python train.py --arch="vit" --model="self-supervised image encoder" --dataset="analogue clock faces" --train_examples=97500 --image_size=32 --crop_scale_min=0.4 --horizontal_flip=true --translate=0.12 --color_jitter=0.6 --method="moco_v3" --norm="rmsnorm" --norm_position="pre" --hidden_act="swiglu" --mlp_ratio=3 --head_dim=64 --fused_qkv=true --bias="all" --qk_norm=false --layer_scale_init=0.1 --parallel_block=false --inner_norm=false --moe="expert_choice" --num_experts=8 --moe_every=2 --expert_mlp_ratio=0.5 --experts_per_token=1 --shared_expert=false --patch_size=[2, 2] --layers=8 --width=128 --positions="rope" --pooling="mean" --projector_hidden=512 --projector_out=256 --projector_hidden_layers=1 --temperature=0.3 --target_momentum=0.99 --residual_init="none" --optimizer="adamw" --learning_rate=0.0027 --beta1=0.9 --beta2=0.999 --eps=1e-06 --max_grad_norm=5.0 --gradient_centralization=true --adaptive_grad_clip=0.1 --ema_decay=0.995 --max_steps=15100 --batch_size=128 --epochs=19.8 --lr_schedule="wsd_sqrt" --decay_fraction=0.2 --final_lr_fraction=0.1 --warmup_steps=300 --weight_decay=0.1
Rows from block 3 of a small self-supervised image encoder, named by matrix and row number. Rows with one number within an expert belong to one neuron, the router's apart. Each number is 500 + 50 x the weight over its row's rms, rounded and kept within 0 to 999. All counts start at 0. Numbers have three digits each.
Before each expert's rows are labels from the 100 images, of 14976, where the router gives the expert most weight on average: "lies over" is the class under the peak. Only what is clearly more common there than usual is listed. The data: analogue clock faces. In brackets: how many of the 100.
# router: router (model.blocks.3.mlp.router.weight, 8x128), inputs 0-63
# gate: expert gate (model.blocks.3.mlp.gate, 8x64x128), inputs 0-63
# up: expert up (model.blocks.3.mlp.up, 8x64x128), inputs 0-63
# down: expert down (model.blocks.3.mlp.down, 8x128x64, transposed), outputs 0-63

# expert 3
lies over: backdrop (99)
router.3:491469466524390449533511507492471406469406508508413464415483408514497471577398509524478387499482525475457490521532492462486512437510521456505444534459516486440492554440498511453488519532475512
gate.33:475493467440538543536566484594536460580532538486557492494489581494474486462541472519448562428567457446564486388390560488505507486450532508514461478540541528574450449490551541484490463473508439
up.33:507470443539508529438488564470481475496444439502578471556510522515514499504539520557482340531536469490604493433530533490478458498416494524509517499521522524529413540509519507520469445474515534
down.33:519544496789505500506497517456497471529292513470509461485461474528530532490509462513519490497494531492497507520633473498464488471494518501500388447491520519485534491458498496500436457482474505
gate.34:507515427506513520492467599534487423642386480448575492531493536538477524506567541570498346489537454461600498413514579498510491442417476525485543510523495528540430556509574530520448467500548538
up.34:474539491474517481504561547535488468480426489474598537534516583542439504446525511435492419440519479458547499438478528501505490469396464549510472530524546550539474531508559511469453503498492496
down.34:512553517705555507478509463482507506496377517454500447498527454528487559505481466479442500534524499532498546453633399495438503458528551481497431410503552507489521516514525480495412437480476522

# expert 7
lies over: backdrop (90)
router.7:490554534544473545596463479519544499507612570509415463429477521445495507580544521569498611445430465490488529565423567509469514501515504549563551587524479473520607544521504391453510532515489480
gate.33:469525524494502465433471510525461547447463417479528609480484574524514498453479430378517368460498524513498479552515441496532553547538497553514493450521551535501454518501465478489515526526502459
up.33:530398403465479518472562629533574422479433537500543489426545472542474468531477456476477412523570534538566508455549485395476481453441517405524472485454552535459460426429548576532519494526527600
down.33:515495473571534489543501513476470501532593546450454516499541538519485393485512501506524507590493528505454510489431599478357521532526644556519472459485504530498467513500606513498523489503462540
gate.34:550511454459494498379557499492438451594420461465461475488555387533519414468489455465494406538509535502483542475686506560517434566494506490483531503486537548514372479470488530528487481566534528
up.34:515587549500452528543459478474497489554604528543417475447478552438438482525512483563515582435486420456450461433402560585459477470485508550536519565524513459567563540554504445453467560503473459
down.34:525610458353445515396522437509518470543360427509480474504499449614569544504490480616603479460569506508518616567623458519582515457517486593511608469481465543504501507512490494516516547500537512

# expert 6
lies over: case (28)
router.6:516558458500468504366453581477515433579437416461456486482493472488556402383521489565492399585487513502497465546559523488466477474505571502575550505466527516479401544490550510553437491462513510
gate.33:509448496481568459453454453496477589449486500451476532515574434507505538560504479409501541538536546646544515461558431535570398563542408569429557488486457442418498520420377482543561427449502482
up.33:500467503424510482436505525489512537447442441417464533558538451473477544470504543435496448600553564591604485437595405486548412532512418532430528425486445476413448552454447470543490431446514533
down.33:529452475412493427539505469477502528436493460395468519486663512473524512467479479375536489587531503562506480470570541495630540522509493500490514489521595420514427501476457485525435512503528566
gate.34:453391508482584536511522440523444588422435513509484538545510559455444538535491550443431521466559490511574505537431458479474526514554483456530419425509476455452464501486531521544529505542419473
up.34:557545482443447528435408486488521523542555542468496536503502483551503445436520394507532496464502475499439489515548505526470467562565548576405491468590622509555515437571439537469490514506472390
down.34:481484489439514527480527523590516486514440509503542532527554387550563495513481576581486484527451485496551557478526318495447497465472530516506533527495489445486559401501492511533492464493513503

# expert 5
lies over: backdrop (100)
router.5:521487411512489581513454549606529461523465453484444497402491456481494501517432510562493522507524530531445513573495554492421501459481541470548483506455506481394520375487530525463480538494477505
gate.33:523519544544453448450490433470557488529514497527515470501491472564565476486497501517486467434394524472482507481462458499525526622526463547521579555535552494579452621505450445515532444510545499
up.33:533466453453522579455451551573491553559502502493439529525448497445528522476470526505512579506586531573469508501459596565476487496568412517436410372526436462446548376519477508539451573434486447
down.33:491442452506424448405509525579498495486548534459491418497553558545549565492508547437392481401489507505479514533540484484581508512502451617482464555491469505502385578504510471507473503479416495
gate.34:468541525508569491453553413522555542408562555415540526504531528429406493412569472535490605521482465533550518465459465529524457504576579510573492494444536455506547508488509476449461498505490444
up.34:501594538555456467485542524484606534489445505529416494451454457531559505434497603456497443496423569535500542578494528484518475490435487520510665502493541447478466541488445475549555482515481542
down.34:518529424449559491499516478518500527492483457510489500507494501404520490494509466487502499572473496479485455592489474494380499531481563611484473386483539508500593459480524492513474398497545471